Weights of a small contrastive image-text model.
Model: 13M parameters, encoder arch convnext_v2, encoder activation swiglu, encoder patch size [4, 4], encoder layers 8, encoder width 384, text encoder width 128, text encoder layers 6, text encoder activation swiglu, text encoder moe soft.
Training: 6600 steps, batches of 512.
Data: 295000 training examples, 11.5 epochs.
Rows from block 3 of the image encoder, named by matrix and row number. Rows with one number belong to one neuron. Each number is 128 + 32 x the weight over its row's rms, rounded and kept within 0 to 255. All counts start at 0. Numbers have three digits each. After the name is the row's rms in percent of the matrix's.
# gate: MLP gate (encoder.blocks.3.mlp.gate.weight, 1024x384), inputs 231-307
# fc1: MLP up (encoder.blocks.3.mlp.fc1.weight, 1024x384), inputs 231-307
# fc2: MLP down (encoder.blocks.3.mlp.fc2.weight, 384x1024, transposed), outputs 231-307
gate.637 101:127120095150159108173088100155084157077120111120091086088175109134160102130117101023128071113150178127072118167122161148089129155119122104105163120137186184131137166109117112162148091115128134160121082108120105147048101145169147049
gate.638 096:150167138155173086176210127192137110129127129145145181092152125063162141094120152113140090098106092158093165140139081188141144125100106106161109113132147134120090152163146155156095133116133131133133175113105094071183141083081092146
gate.639 100:163143177139124080155083143133118072158160146143081188148143125158122123173082160108131103176111176164061119115112156115095168177111153138174079121127178073099068154122159135149118103126083138088218118109193097127094126064115157076
gate.640 104:092133160096134083140111091167135138133119149173142134143128135151131107173166131149106138166113142066105143158108156118132157132144174196126157117153114121142159158155182132114145133135082089145051147095097147184089124109117154111
gate.641 099:146127183141116139130147179119110122050116157177123183152078101143111102147131079071088143226118118154085123133116156103160121086128106180148126134091184137166129125133139090055122148064129115144106144092146188127100136104114146079
gate.642 100:155130170141104131189175128091144092120116109082140196200126112089129122129118133141138158114135067122143146156136114128091089103111150122138099161049129117160149055190123165143105136055086103149182154123166092130126119133133117143
gate.643 099:204076076106067235136196084109105136183153156130205075124132155133130143178109121122109164160124154118147135124151129090101076098181093095147139066176101132133033136101030156141090105153111112085094159102180149105174142149135033112
gate.644 101:115169191104166195112111163156118116160123096151106159069125122103099124152153181092135171086192149144160093154160087172118141174142130135131136192117075057145182050131122101154142094148124088166151174104169123153139134141106120152
gate.645 093:195117136071101120126100164144115132098117136181094179167070191118164085110134107118083132076149154205134129112097107127066143155120201155041113123127112107144096165109141088138136163074123067147166135173195120127174100122105204160
gate.646 103:134139136201100084134144131038119105079082126106191185104092065094166124118126120137117096154147102105140081151152142142159163113153103094156161103147140182122127111144098096169139062090131105136077121124117111104147135100136129129
gate.647 100:152154079142154103155078114148100146156111132118102143119096181129066066159132121142093062093125186132104092154086140124164134097098111119132183138117169125165160123132170110140175073114187115077128125102121121084093149161106139082
gate.648 103:176101161161156124130137131151200118136129141141082138075076157078121148139102143167152163078156118134107138163094147105106091083173128146105139180139125125141103037137156123126123129106150063108141166089162135204134123093153123088
gate.649 102:091153111170185116114100184142090177090144090090105111043145150145071135143130132131125101116126109193146162114138126165136067112150186129143168107165128137118124211115144144110122143078099091152168184114062074170149162138105167119
gate.650 101:077135104150123064103131141213086102121117159168079085110124137139135244112150149185122156121122034111111131114082059142116146116109074123105115104173097185134117122140107142127108105112131144104176103193115152130118133119150073075
gate.651 095:208179139090152122132079157119117174106152125152106154198103097109140104089117134168139171073157168089119139127078095097116141097036079215117096142117155139116122113116108059105072149149198132143154164119046174124128100122152080179
gate.652 102:128111123121103189143177152119076099156133126069149150118105152151152097080132087209146140157103164152146142127103138152162152189135176160093120142102142086191120098178100129178153122194173140103145103108112136045147131134089100108
gate.653 101:157166129092144127124137140154126111105159089165172170141153118089060083089091144131173119117128130111123135142141110091104104182155158125118192099160150143148193120135132192104046131126170130145156124095147108027102137146134078130
gate.654 104:109159127160136116114137121215183153164119105132118078128120165172119108101162105146086137127149124164172111117110123096116131108120150144119136093171090104138176166152135125176125158115100049076167141121134074077171129151195100163
gate.655 101:214195146133130126100125105120142110101150198081206078161138074165141124119081123173140190163115144129116158070153126138101076169109101110145173096137121127130080080151155161116090144142128109141151203136172145159080142187151128158
gate.656 099:096181118131148093103133124182124158088134094104120179125120156142132104102149113126092123149097101118099135115110157151143087098140172061149140123121065177133203170159118137141138100087169122124139105133161080126165137115150147156
gate.657 103:151136141068179076117122164042153138175120126155181085134180145093157120162146159111181175182141193122139129112108116126155079148154128061101075137092119103146074106135119154106093087073102152140184116161143110113120172131136139130
gate.658 095:185094113132121146133188213156089111156114165053069103145145133078109196141158103117124104097068144089132072188087114103133136122112173121119169122114149133116106160122159113117128074126131111113039109179147152169085105086128125139
gate.659 098:136107117118109132136025113117123126095123140143178096093087130159137109119090181169136123194123109143146144092149168163130162149117149146176139196179167175080100138151147135139099142110114095136089106072135155099137156191130156159
gate.660 104:132144156159128085096084157145115143134184097096134153108140150124133137158144093078100128125214076105186171166091147107078131176096082158074174142162161098213054116183163140153093061121185161162125064099177111151110171108092116139
gate.661 102:107093207144099160094121116169113110136129160185170157136123126115075102153129142147134089084099066157125094187145147132111186122129110152121153136094100093151139164155161114069097170082155119115128086090089156127080121160138106118
gate.662 100:092099084129178094123103151121053142092109134130104085130130107131058145113123203062151093148163131109081180144122244114104098144116120161151103141134108215152187096110141102122142159095127107136148117150149149050138155150169170140
gate.663 100:145109116161108222102090133176116118137106113075121117081141158113085098126107076135119114096113077157121115120147096099162124145145109103169166129143122151146160095189110104115118151145121116140153129160072133122170126139074069171
gate.664 097:125122135155213160159080130108139168135077127137154096159131105097158149107126145167075172146164135111156096109091112106091069101133120079162088186182099140164113159124133098135145167076152166139136129102142165137107089122136124132
gate.665 100:144158122062102123123141138127144135103136101169115088117134158148185152114154134115116123128145112169097141122119128141170090104124149123118123140165104076160142118116107109088172201149155134128110106207074088172166142148152133109
gate.666 093:169082093103123075124144100120130086153127125122057154168145155104109136138165074154094166145104128098081134098100153079125165081133090156172099132126097099137068141209134131124187099087142143142144130108128139124145061144153161108
gate.667 097:179123092110121075154105127101136115060139110133062162111057140118133066087043084105121105137118097137119124138120154156134133157143157177121041126129073113140114122111075119108131154172144108129189087186155124185167144125124133092
gate.668 098:132153148112139127186105171095094088091182101125091119145168165134149129132116123140139090126150133115137159115173155093176109108165154105192167148107112148076177086161131116157114148101138132141122176125094122084128177143210137099
gate.669 100:097161091059170111142157108152051142138124090109123097111127109108144084119124127200097109137118119116096164165119114130115137086075052088108081136143151098134076142120112127128170090182142083117097106168091158123176124133117080114
gate.670 097:156188095111108116168140062121116109101114093140147137195158133187193196167090137104129171176124143092138109109082096108082096108099135133117090147095166105159088094172127137119169039084101135167152120094131136124103124165145135098
gate.671 104:142127061093107118172125120107139105117137102112068215110084027075145162149079156148107079091153137077104114152084108196158138130141119151110155167124168102110131176090103151107122131088090179127100140137126094120081149067127081110
gate.672 096:153161096151113084138157135077104121143157141127093114143078142119117124149154111178026080118110136167144092153155158119111092186158117192183166119152165145137153120090139065148150152144157138124128164128101134193189112121066113133
gate.673 103:221103048126145121080085126157101096137100120125084132050137133151101113111155116159134111129098144136174091132079061122107075153120116101144111141122125085185146180153179153114150155146064135199105137102133081143117102213116123138
gate.674 106:171140153104145086158166078107158129121114039115114103134104116198142094138168138169081160115116184099095069162177154134130115178145103079112146110145166225097115095145135146120119087114164135167195125152182104157122108120135134121
gate.675 101:149149216083169179099132099115124089119143093134104157131118152128191142113104103101131161029083095100114138077124118118195170099110123130075182101123122157116168130083166177130103090132078122109193094100084142129156141073168100108
gate.676 101:140121179127106164113072117173114164116107178171078165161157125187110177119138164121090115083165174141076099101145133167074141148069121138157127096145076196076162152127085154145127164087123188122114156115126184118152135122112155137
gate.677 102:123114135170083151166120141116128127113097146085094187144140175147150187158167152137159087125147186182091054127056124130110141147123156145168079189087167179117127169117143176144114083134098135108132138083162170127077140132142090006
gate.678 097:101040190123100166070084166084120112205126098149165161137160107166128118102140123147099139141100210072172143208136056123092077073140172119117094143095126138154151149150154116167076132083118125126135127074182139123106121129108093067
gate.679 103:116108160137092097149190083081172112103136116136086118090130175163147130140125092076125134106122127102100114114124164170192136145134074167136106150096157120134093117125122131180087106117141166096094129133135178134112122103152162058
gate.680 101:139111184156127104112141128103112156124201166127101167097147160157103086235140127156192120141106105133103109108060144179149153147118151217171158122151143136113035155089112110148098126105173159137114075130090112198118091079087129079
gate.681 104:141140041144146091134109146120111079164090094130168081101121055123127138099090138155088134202165104150141096182117109102137108138130130093094139134108111140146223106110138133134114151104065129174135162139063163157128152095131105130
gate.682 106:135139176134161113161108164080098093177112128140056144136111153149131110129129167110188162160112130105171054136143117142182087155151147126168150205118151159114166081108149117110090101138164088133145105109147128154054103201095128161
gate.683 097:108119164126152117178123103103188136089154145114188143124118131108149100113161099093120117104067149129107186176119102120135144085139151161104114167152095096191138091143150141154115097152146137119122175087127093092055097124132163050
gate.684 098:089142124125153095117109087114077166105113101153192117190133175185150132097129103094152135136178155161170138147151143120142133154187168111147147100169073122128187104125169112130100119118156070115116171135153108111088175102094093098
gate.685 100:124114094087162101094127116139073115146144182132119026130085152151159098077080092157111100143101081091097132107161151111191155131110159132124120163123087124134085086099115146026125198138131081102114085192113127141140167135125088086
gate.686 101:089129160142140142129107140141130137112115081160152101108137141172112106174086095148182136167152159105133152163154158152115140142148145138186133095093092142057112064136044072134119141085118137126135129131161143157097112121067121116
gate.687 100:161028119056142141119098097124192150127094132149110133160108146136095127145154151164103136074126157121167090152213095077107153162109137126066126097144145115122123112178168105107100168169140112118134073085119082096108211144188104182
gate.688 096:123122156150099082077088113143092133112098113090106112158223191151116115198166059067178177161114091117092206126069154089136132144134158162168087163153122132101085090144138176087110081125091143136161165153165119133157146110079076119
gate.689 101:102108131127130101155138079186096077130134141095163085086155182103135135149088112072117121177157092098146141199135096114160170147134132157206136127193118125150131092086158110129157149117138084120137105140136166118145128117118181096
gate.690 102:152072166188168127121170123136182131137127212133161135131139116162186107131127137099211139165167132158091098108121110173098123118113139104130149140141126088157130127092104164119075060167097087161125106140178125194121174119136148112
gate.692 095:188134100105113148143093141136075140086135126100092129092136141159131126107144128100140110161122118136105143137127148097115097053124173069115116122111093048070148139119113153110077111129101097089068128180092132083167090089159137119
fc1.637 097:126142150116118086119058183145153121122121135115152121104198122160155130056113113133109120143094127127113118138152180094126126090134171115118167096158172101170078131107125096120112146086161068190124150168160096160171169101114186069
fc1.638 096:098092106065137121125115178145081147196174109130166103123183103168154173136101096167105130113117139125140082143123132191114126112160090105091072126103163156168167108156095127171108085120135101106165199152147137162130109101160081135
fc1.639 099:157121140035158141151097110139161129066182132163178109140130134092118162166134164110084111143133138180134030156164127097129181141167128180106106104086085097152144120161130123127075111090173164120143129093105131105126120144113135130
fc1.640 104:150140105066136174192093144075115074160128105187071116131115134095080092133141102120080095142098093151164119109136133142079078149102123146101185117130155136160145155158164153078139097194154156123181075059144067076112122124204129084
fc1.641 097:190115136075139124162096110113225131130143116135126046120139180149156139134106046109079143070156156127093123087102132114114115102195082077102113119144123139142098135099165103112188118127133115093098148148130154108184138058183166182
fc1.642 098:148098118138128108165123155082152104114125186107179106100085085080161152099134170148111067146173118106159137154113150135147122117139091156127166100118124160166116155115057131161083142159158057225104094116092142095131131150129081128
fc1.643 101:163067144091105111098082126086123069144104143156127122175202128139111068111109171115174140143190093115131140098130140154145153062152142087152077185138181143127201179172144095128197155073127123122111098146155126111074167173128145125
fc1.644 102:125148153080138134136087129129156165148107154142125106115159129048092106130074188077155146049162120114128127098128048118129249100109137145116197089143132066143103134156133139108077105096110120133104149099072167113062136151164157182
fc1.645 093:067120157081120205119181111071129086101174143053106124097103118093157121158122028097107096135108175171158150087141157140135159124126088105117155120181168143123114167122083112072063117139206133140127111115136141103167130115177074158
fc1.646 104:131086072140125118091186107093132151111098136111157126167135211151135105129088127166146104126141154180131096218123098121087091174154148119152074111110139144107122179106081164108072099096128106195111162082131145146106108144136190140
fc1.647 102:110120114068193146129125075138176113175102133097136125147117162137206180172056095095124109160123067146104100076136144187158138159145138126141125154199147129169125130160162170079125097058103177149149121079060123129078175131133140079
fc1.648 102:126172158153150218180176155073184086106149170132162140106147122115097144148098158136103089122115092113198139138117160130144135080113141109089157083133145155106130133081129149093082201100206074056115116154124134070162116098183084118
fc1.649 102:151139114154125208157124175148141136051194167144166158125090150119155165180116142104116160146116139150145097102107160164109146144118080154112111118165058152138147144176155145127107022184117142135181133127117162093139114166175036143
fc1.650 099:086074086194127140152059090168144160089169139118112137102166148143152177158127150174167124132145112136076109125102122115137121094140149108137042128166169140138157087085087132122115179129133143077172153154148155119217079198109128085
fc1.651 098:136162172129095122104138122117117206150112109114121092144114060126151158086107127134128166132057201095116117120156168158091146153146129081061141121174089107154143204136143142127186108179077107143076096134083129088099133130130134123
fc1.652 102:130132071151182118177122131087078063121078118156097101128102109111049126150129046172119083145074110122175080130104144135135107124127126143151071145177187118072131133091131092136086104108173138103139152174137206130110119137092164094
fc1.653 102:114103139143070108102156111078141076083100113173109143108167153109103120065078190170169083132127222115140119126142107137160131117107137131102129146125129161088087158110177093158095147105124108090173057171122111088121087098125131115
fc1.654 104:103090138105147156157126111169082114110165160157149103116121137143123149128093045146142120104127112093126127093144130116161085125126115141089174102101106106121133175122146127149117111119116162142124110169106144223055102128148095171
fc1.655 101:159115177155073101144082134098155141106106083124117136116094139147161033113137121127188128102119120111144147118109117074157070081127123190122146143081135094085088121165119141194077080074186140072150139151146131126150184085140143139
fc1.656 098:095165126084116093131101176128127047076126124140128173153178137104080151128126123149074149118126138080172117138165130151080146167148189120088117073130132143144080189102154091130111152097102130119142126069080105163137086154154153115
fc1.657 101:166100122103130093143126109089151169126125088125115156161148074129194134127069129098189121098122200087175179113134143124136078101081099122092121150133107130160142136138148140137106107091127106146117118130126140069155156132181195091
fc1.658 096:156130151152148097156139138148145145166138146121109103156164073138112147082161101091187156101106117134123128138157134094155122157129147164157113197121115184073132097111188148138118127102122140124063129207161029135084163140107115118
fc1.659 099:138099099101192170183124115094173172139152127088139118106140121098132156118120139147107110199123171165083099150119151141158122079126109126184075108102135203193177054166075105105157089143139094158096145151140128080088140109105132183
fc1.660 103:177165097093162144089052126212173164137056096125099140112117076157126129167139131136154138120182184119136142191123139146150136123100108103106074111176163168176171136175144157175151162155168078133161104112118153105073143129098129132
fc1.661 102:172167131144116130157080238155147198053133120147138133149070048142108123166152125112126123101144151107094120128196163132157095181191125164169158076151142136174136122160138103144127093144085088142134178150110208135156091108134102152
fc1.662 100:116170092152178200126129063142090180057152101133138153085143062134151121107147181135181158092141124099116134111144116074117147176139186151126097119095105140067138134169157139101124168103094114103105151102096191132089169181149144174
fc1.663 100:173126155069135153161148107117169072133112104129120137180158098187128116129046082140156098158091144056121117111109132225099155091089153122144148180136118151113154107124161166120147089087161135098109154095114102179146108152181164139
fc1.664 097:145076046046068095142152153095137169117086122150101149172156104078112128097144179141135182097168124137165119096117101115152114131141155120121082106143176134149177101159156154144091147091134105177180157173134070092093162147134122140
fc1.665 101:135145046194164139098117135096163142119104049150118108170115110105117130114118171137109109110106136113140123138142163088115107140160099204156083124118119123167148188122126138108134105179080123116127146112123109105095142139092123186
fc1.666 094:185157120157097078093170121146158152134113119142143150119210080156168156059160073113139148117082160132088088088144150103149074172098173114117188147107116137145137092149094095119112141095159109171078144168101168145112088174157138079
fc1.667 100:129154113167096148064155118147177134038115168145149136173087161134127139111148152117015213109136137124146119113103119179143103120148190079199078125076098131186178157114117124162153135120145128115116192193165136126089149129099162076
fc1.668 099:154107081137108147129078125111129124153120096134098092102134150130143148168152159135119130121169141192175122123117142143105105096151102151126130127182133113154127147099099144098143109116117138152173120099165161115104126097086136161
fc1.669 101:127080174094148112127083097120106124105128043126107133092140148131130069156081140119166125144116137145127168122103110157172075120164133089157152108162153113120121106089180158063148149064132130137153132177095153129146152092118171188
fc1.670 099:125171127057153102107082114105175150098164085143145105157102153093103124170189127106116167135135151118032102169158137082182098158159088080179153068128172104066124133132096178110112133148139119138183129169162159089090125097122142120
fc1.671 103:208077150171144186159099123121155123154097160123083172174116111130096127166071124094122060107122151107147121116122149138106100105077157192125151058184145086128137095163150203198090106109124112141144157097180101142069109120101073121
fc1.672 098:146150107076055137139135134137123156064076083075146173099110139049123111148205156118170134097109198127130138122144092132097117123171124098136066119106178150064127140040128135159106098133196080103141133076179121090140100138136186149
fc1.673 105:118136158069102104180065086088176163081175151185140114160126165139111122121118161098118138097146117136100174136167203200027140089088124151130123180102124145146050202130152139154178161074198118149137176131157091094108092068165127111
fc1.674 103:108161186038120097107117106127112136148131137174121098201086072086111121183129121169130153105143098204110119179147109118107120171125100119149116070105140130166137123160126168084119102142161085124118110090110122118104095111113169027
fc1.675 101:135108105166114053137164153156095106084105106122103120111103128147117088078124104132122138120136167136114122095088140095100128131154159150119139097116050158150119139104039122167149141112167141089106097131139144127088088137141125143
fc1.676 102:180131139087077118172125122119106080142067139126084115152030089158107110127114133133126145117105147130173124121134104122091171155074094151138093155107090176116129169103121140129152158123187185168128159093136115180143104140101172168
fc1.677 102:156150107093128100147086136187076137187080134127171076083148126139038122096089158179125131151105167123194094114151200101099132139108130141095165139163157121127149124133097094135095174113144083176112140141104094079114166113171102195
fc1.678 097:060147148177123104120155163114106083159148068127138181147124102103137162112134080107124066106122133099060140116074092097138153124130115135101159113140092135096141153098068138165094136160175164144123073085120169185193165108092090109
fc1.679 104:037102138159119145152168154124125136094093174119136173139123080102175091137114133106081121133039094146112135136161123095138142127156143167151111047153088113126086127158149170168141108158177119147163103099090126102097095178100094167
fc1.680 099:147158162190150091161076083162091115100157105103137188111123136173094140190159134092157142187127139169078091160124168114138132142068158104101130139170122185109153113107106140122115105053170065096102093089101108155140121109124158128
fc1.681 103:113050135113127147103207142176158137172191091162146124123097086156145125088107106114152102093123186110105070077181115113141206053165171180130149130153131104181100118139120108123126113146140151124113164124123132155090159110154139112
fc1.682 107:082128120075152071136139125131162145138087096147143178118127160145170178132088127150201155111149133051185141090141095154077129146162134184104106105184097146090122130093165071135173118189049067143100182124105161140099159147163075169
fc1.683 099:143074085094077089124135158112142137102118156097132192085123157214176144143140088149109140110091107086169144163136103138172147096089075119171122115112104117177178145099117103102129099203120128078079144136156121106141138088105117160
fc1.684 097:147090144125120097110114153149086144191108110129122173094113118153123141117104137173129118175120184159147080078119122092138066119156139139109099127142145126120085159147170150113169148144124148078177133157146193116081118214097097128
fc1.685 101:134109128151146151112193159134098198156096150094151152142161192146119153168059075100121107113131149162063099112096144164111182135120100112147106135156157115158159100152090101153133112100130137088095090149098103141153118142143080110
fc1.686 102:167133167188129184104132089040171113103218139122131051138193089129152176166125145093143157132104137150100110156148147134127116107152058092144127092116129134127125146175159167134118144125070185141133152138121124162149080111119122145
fc1.687 101:086106144130138178113150140080064093152166097113120170095145068163105119129148128085126120168114070114059142112134158113206095100070100130100089111165156127127126128135104102107097070145124153078138138127108129157139078146171110080
fc1.688 098:135158127139188156130106152244106166161152150121094098107130171100118177185147147113105083155133076109056117130133207113111143126126084136103128074152090103136155086148145137105112089186162110186116126146210218098096143112132070130
fc1.689 099:106140155104064112157132119110133176143167144128077156120099133114155136155106091111103079073113024112137135159086126150092095134084102157108133158161145099107086107158167135138161125169129136145127131079205132106096143147103132154
fc1.690 100:135144162164073139103141129158107134145095163076077156079023086161155124063103160148102137100148118160078102132140133102139139125108192167183114142101187154127124199109106109132094099200116173121155163169171154166160154054086098117
fc1.692 095:125084103137148116143149131167126096065098190120130167095183159151201149130118168131133150165146122122095135147135104092118070126127145108140154195151135189091082157164123158105156125102083077135103075157143136108142100121125131075
fc2.637 099:108157091062129202115157164101133133118080098125094172100140163119151118074125089186106117252134137116127136056179058165104171170128137150122166105087115120081151157139169086141121127139125056131079063156166117097103088149148138135
fc2.638 098:168111086108137126102099163194134177167169104128142142119140128133119193106104150152135129140129185089116081089139075167052136151128129079087096123169191131170083124108114153105139115069100206134087179141141123164115104101129164129
fc2.639 100:144141166135146149132083103140131103153115166109138118136100103131113182100129131070171147144147126171160114107062060175112135143204138094132087128176161115181186098072082123168119130111078111148084074135069114135105130110148111109
fc2.640 106:162090182086111074106108110131148104169157139165139141141130161163127109100110167122146124078107052116124158154129098121136090124094142111122118147147162097148099146136172126119162147148082113133157082121168074200086091096174145200
fc2.641 097:150115122131116107134120111158143172122071183180105119071098103119124145145110150150171145135114069075114157028131142140127142097133148118066145137175169101089103138075129108084089145103151139159087111129092130086131102071071154092
fc2.642 099:086127129108154169098192176118073183140156158102148115141111123101161103124108161092090075125099136136174202102111131138163131115104163129126119134104117122080138107160075171164115135164141117181120175112148076071089176141173082203
fc2.643 100:123120167232133135107136200075128121151158127124104158164134144086140107138120157165112122169109160095107108094104179170130145142144148174196110193127112103132145122135109151161134116179090140183108106125143153139126212099117168126
fc2.644 105:116110195127098113122095088132154153148149131130112167135083115109158102101177175120145141130108158126138038156079155072129143182112116125141163131129131116145132104084148121117088105147184139054164174050106139130096130147175132170
fc2.645 093:162105121159110145214159111155110119157139150137070139148127054086162158180145176089136052150148129084100121133135092100163123124122136152100176146142112124069152119163143129139118117146127090169100149151061135122151220127151112086
fc2.646 105:109127143105118119150083098183115113144131118127151143114153190150102112141087129117125176145146128078160187146109186136161105093113087120155131146101034140101152087150090126137148121194150137080132210074143091175116135163073104103
fc2.647 098:100135164065131154157117112159144145108084145138120136076197116113087128185121146160104116083063156147118097084090069068054157103147133152131133115117139126135104158124114129157131115132126086096102119066103128116109147139142139119
fc2.648 104:154118151085142169085159160102111142164086105150151071091212085183122139124126144162091147117186151154122118137101159216175100078178111127090197087136121152117188146121183132167119157047155099096113172119191211167126115104120080138
fc2.649 104:165128149128098120117122099064155095146127138134174112139100103120112142144164111089184134167114140160101132177102078075151145121151135101125147086158143183107091129114092089136134109113097112128136164122078152105169076152187073134
fc2.650 101:073129109144109108153189106111136154161135139107156101157074133098033136122108090091157097183104093085118167117162072139160111157135161136110103140136081108144100167115145141144137087147148166145064166137182139140131116102132170212
fc2.651 098:144103125113094148083128146109141121149147122138171202164102122174157103158127119093110109146122097102127137162142146066204113140124112105095072114137136111124114101071133160078124175182152168111141173132100130117104151136128137207
fc2.652 101:156093172120096143130135154154110114156133140117125119127125095177123139139162129161122119138159102137100091189177134124190096104173138140140135089133070189168073152060125141159086091092103041071161161153122151072111076149116152138
fc2.653 101:136148050126152137127136081102106159088100096105154168128156102158195134130150081102101099154100152132142092125055135084149104088109215136139170193134177161118171164146086097094086139099146083139089117148123161099122142098125112102
fc2.654 104:143132053128179137084115143155080139147127106104072121160095120125137135145090151111125143100150085150092170106081104125112136162136130140170101145092119114138117113119169095142151103110147106146071121137138117166132155100140128141
fc2.655 102:173111169159119103113157115139162146180176113103156153142119129111125123182123122071087118158116156108132198081097174128129123133187122156106106107137101124134100093177143143133124106134103149199138117094123109159167105121104129095
fc2.656 097:180066115167135149146128095141145116110110145096170126133156160103086097115092088104080160130068105183122092138115111122136136123100076140143135095089146140140162136142099166116131176176150096117175183123147114127097145121152142108
fc2.657 100:134085110087161110124095167141171150127136127113060198093144115105144137117169143145115145154134177104194089193127131106093166174146154167088173184078129134095132130180124101131196126144079071185099136102155144086145182139126153156
fc2.658 093:143101185150183122160116160166120127110104110107154092124123136236127085169142129115114150128174158038083157096041094117138110212132071148133145156143071115117201121112111195073122079138131130096135148153121133146168108156143060180
fc2.659 099:186161142132122051119118175145093156133113166101110137152122131149071108126117140194185051140090103154096122143086098150131113159131080106107144142118178119105177093157107175140123146163152129134086088088150164115138081114112119123
fc2.660 103:141160154146125139140099161080130169145093170174157085120106128184109191177121056079137177145138135112137122159116124115205157122132115178132106135122085140133134101124152145159174123135098135115166168132092174167184055132124181104
fc2.661 103:106109134104132098086161080121086092129203135198119121126144160123109111071137132192119176157074111109135131099125125195122115093157142151146104091149103150170117180144091114178135204122108067090159105147097131116160128141130099142
fc2.662 098:139112069117118101112119172174060148158127134130047184133168142150147058070188104116104196085109080130138183144064102153141141111124141106096137170097163111086098108127166100162119107134127097081101102127126089168116068136115148121
fc2.663 101:155127192139118072153169137070148098112116138121155143149056121107184118104127151136161155125122079112090088112163128165115154099088080202130112099157131176065158111129149112108091133100104171124155080107097115137121131122153143177
fc2.664 096:125139109164199116147131157147112095101113137119123104108081112126111124146080168132130111174097105092147121142089168137102099091099150140177081154133095178122198108125087109134044141070051105154171136110130138096193168159133075078
fc2.665 101:163112131146112124101151138123118105150094112137152120147190144154129216104186124141121145179120159132162070114117134098178177088143104097091147092149167201105126114105129133157070146125111114111153116110116143161179129103105085122
fc2.666 094:114103144175132116143069145147133090145186100157162183112151119114173060141125102141074142074193121113021148184168096089170106158145135093107141143125061127098193093163160080097114078153097144104161163078169099167152135192149115166
fc2.667 099:149145113080144069133150119105171122148147157157159064119088130114161086170110164092132202127112149114060155089182120128104145096104086150103110148213117139100093127160126084154136115166129074130144113168119147129138167135115097190
fc2.668 098:092146132106147144122113049132092122165174130107140157078125117123133195153135122108052110087128138134150141106130091093102131135110116175146112091166129150072083199115151116075153157128132159152137178160092106143147148121149091153
fc2.669 102:078155167146124192107142119209187143072137138107160144118087167131086161104130167180140128077108153138149170115088151193115122138182103154146176075101080114163139183141149173179170109144106092142110054141198090148137183125071152165
fc2.670 100:199142145128115150127101143055156127135111166172131146125050090138140166126159113132143123145137136033109093176117122117190143176133169183115126145081109133144164166074169173097130062146161157161122116185107170158144139115137165129
fc2.671 105:128090136121084048139077081153114177136180138129173065159121171136095171206098075123140138146082138142106097089125078125127118116071087114061164092140108177149125151139174129126146076150105136173085158142077120112138132065133104124
fc2.672 098:127107107145165125103166094146168112084103121171069113117096097102073073094058111136122188158151149122122115092158210121157145061164129175125151108140131086141179051134113127137137175123167118139167198166105069096131152134153106129
fc2.673 105:111132185130162128153167175168093089085144149122160109092126120133088119109117153125099116146126131159176135117112108098089150119091106187144072102173157127112136110165135126174108138234072202105093101160151123045180120163146146190
fc2.674 105:121099110079128136109101158072093115174130120113137147160191185136102189125106140176117114089150135131131144065163179159069151147142111123120080099105184137096094127114147166131127110125151150127193114175160120103076122139106093134
fc2.675 102:124113154162167159133148127141118084181084118178145197111119152101105059072204128160196192152166149176172153157096107099174137062147127154179117152104115169176209152100102115152094098104096171145113119134131139151082123150135148152
fc2.676 100:135118164130112190099017141131123073100136097129138136189175092144166112086177127129133151061141107080093155126118136161129149156128154122134068111159163151134167127089071108155153143134151227153150068171116141120188167202078138096
fc2.677 102:083165102139154144137163182057119115113123119121142125111127087119187091095126174050112107105093188163109134120111088111117122152152120130136123203148129157176211171115142097134127140105158152125062100128102160103106120101142129158
fc2.678 096:146105119150121177122108110146134137138168137108169137157106117110126208170122194145116096113112146159142119104124121175125159140162134105102164142146151101148168154150103180139146137078112132156135066099127109116080161087109131133
fc2.679 106:111121121107066120180080091122070158105137129125083096152176132093171136140114122172134171105169108105125106195095178075102125135128131117197150122027113112110127117169180107131117085131157134104108137164136128131170161102158127161
fc2.680 099:109104134179105188118154143101130182138066109066115169137176115093124154042105129096127151161060112139138095155082132177173157089146094071161095181101068100179148087143086123146117090120120146163118134139093192134112209183161104092
fc2.681 105:121183153137100139103133140103145088119127164169110123151151157149196106140164137181141144139197089082108143135179144113126059139117105067134170168133103154106184126126142132143179157119128134119189132188105131103115180159107109180
fc2.682 108:149056156143154162181149178137151164148076106151144152085117100151157098142125111108088172141119145112105125126104127066134151149132148088111113163140092082101153087127079135084150164132101100134173094108135098162156142164230158137
fc2.683 100:112095086128117082159128123132146115130085134116182113084123177166104168072062147099066111146126141143094121170179131139067111118160101108112154140118166109149112111097125089151132126146088132065104146121067105108103066131141171094
fc2.684 097:090076110105130094088132134138142121166159094160169110104098113077140152069047083103126110138136168207112083172117107075135139145120112138150103196194120192100136139130094148131137152143118102152154141096111088149124141162114073114
fc2.685 100:153108114125095180068042136152114130133122219167124170176129101117117116167159135104117145115134157106119190132115090114109138170147130119155103102163130069171178182151146165151125151101135131165160074073105148111106105150136148091
fc2.686 101:099105153131157148149162098140115059109135152081128163148127084061078124114099129127116087155103119154124119143137178131114150166122189113076105165137190114156159113130124158126139173050160109109137147084099117121098155095153163114
fc2.687 099:077084179174112132169123105153111176127113151165155192042137113107206156080086119149137155120158121116186119143123152130150116049143106152110179164170167076163183146186115120171105079119117123107110118142078140133184061062076076094
fc2.688 098:093138164098059137120176119081097134166144162130156128116117076112109173153152142121170157115103106175130118142095118050124120249154114030101102105100063104169074084116138193180176076170101128109070084138150168133109123122142139140
fc2.689 099:084168118183068144124110112096077127148113142112091082111155138138128136070171114144134161175106149130147100126126102135151077085145123112112065138192113138102113144128102091079117113094168131188117182121105116123156148116137124108
fc2.690 100:171108083110117083153100126159099140135141122091173085110111053103129191117126115088141131120223165065123120141105112099067130103088107063097139098207129201113117112105058164181166150125140174114110114128136156098131129156100108096
fc2.692 090:107186081113176130125167175105127143104075142126166079144140192119153172082164139133168130103112115132177116194106101079107198124118180132135120159136140112133127094131076143148137119095129145094116126141138177106103147094079065155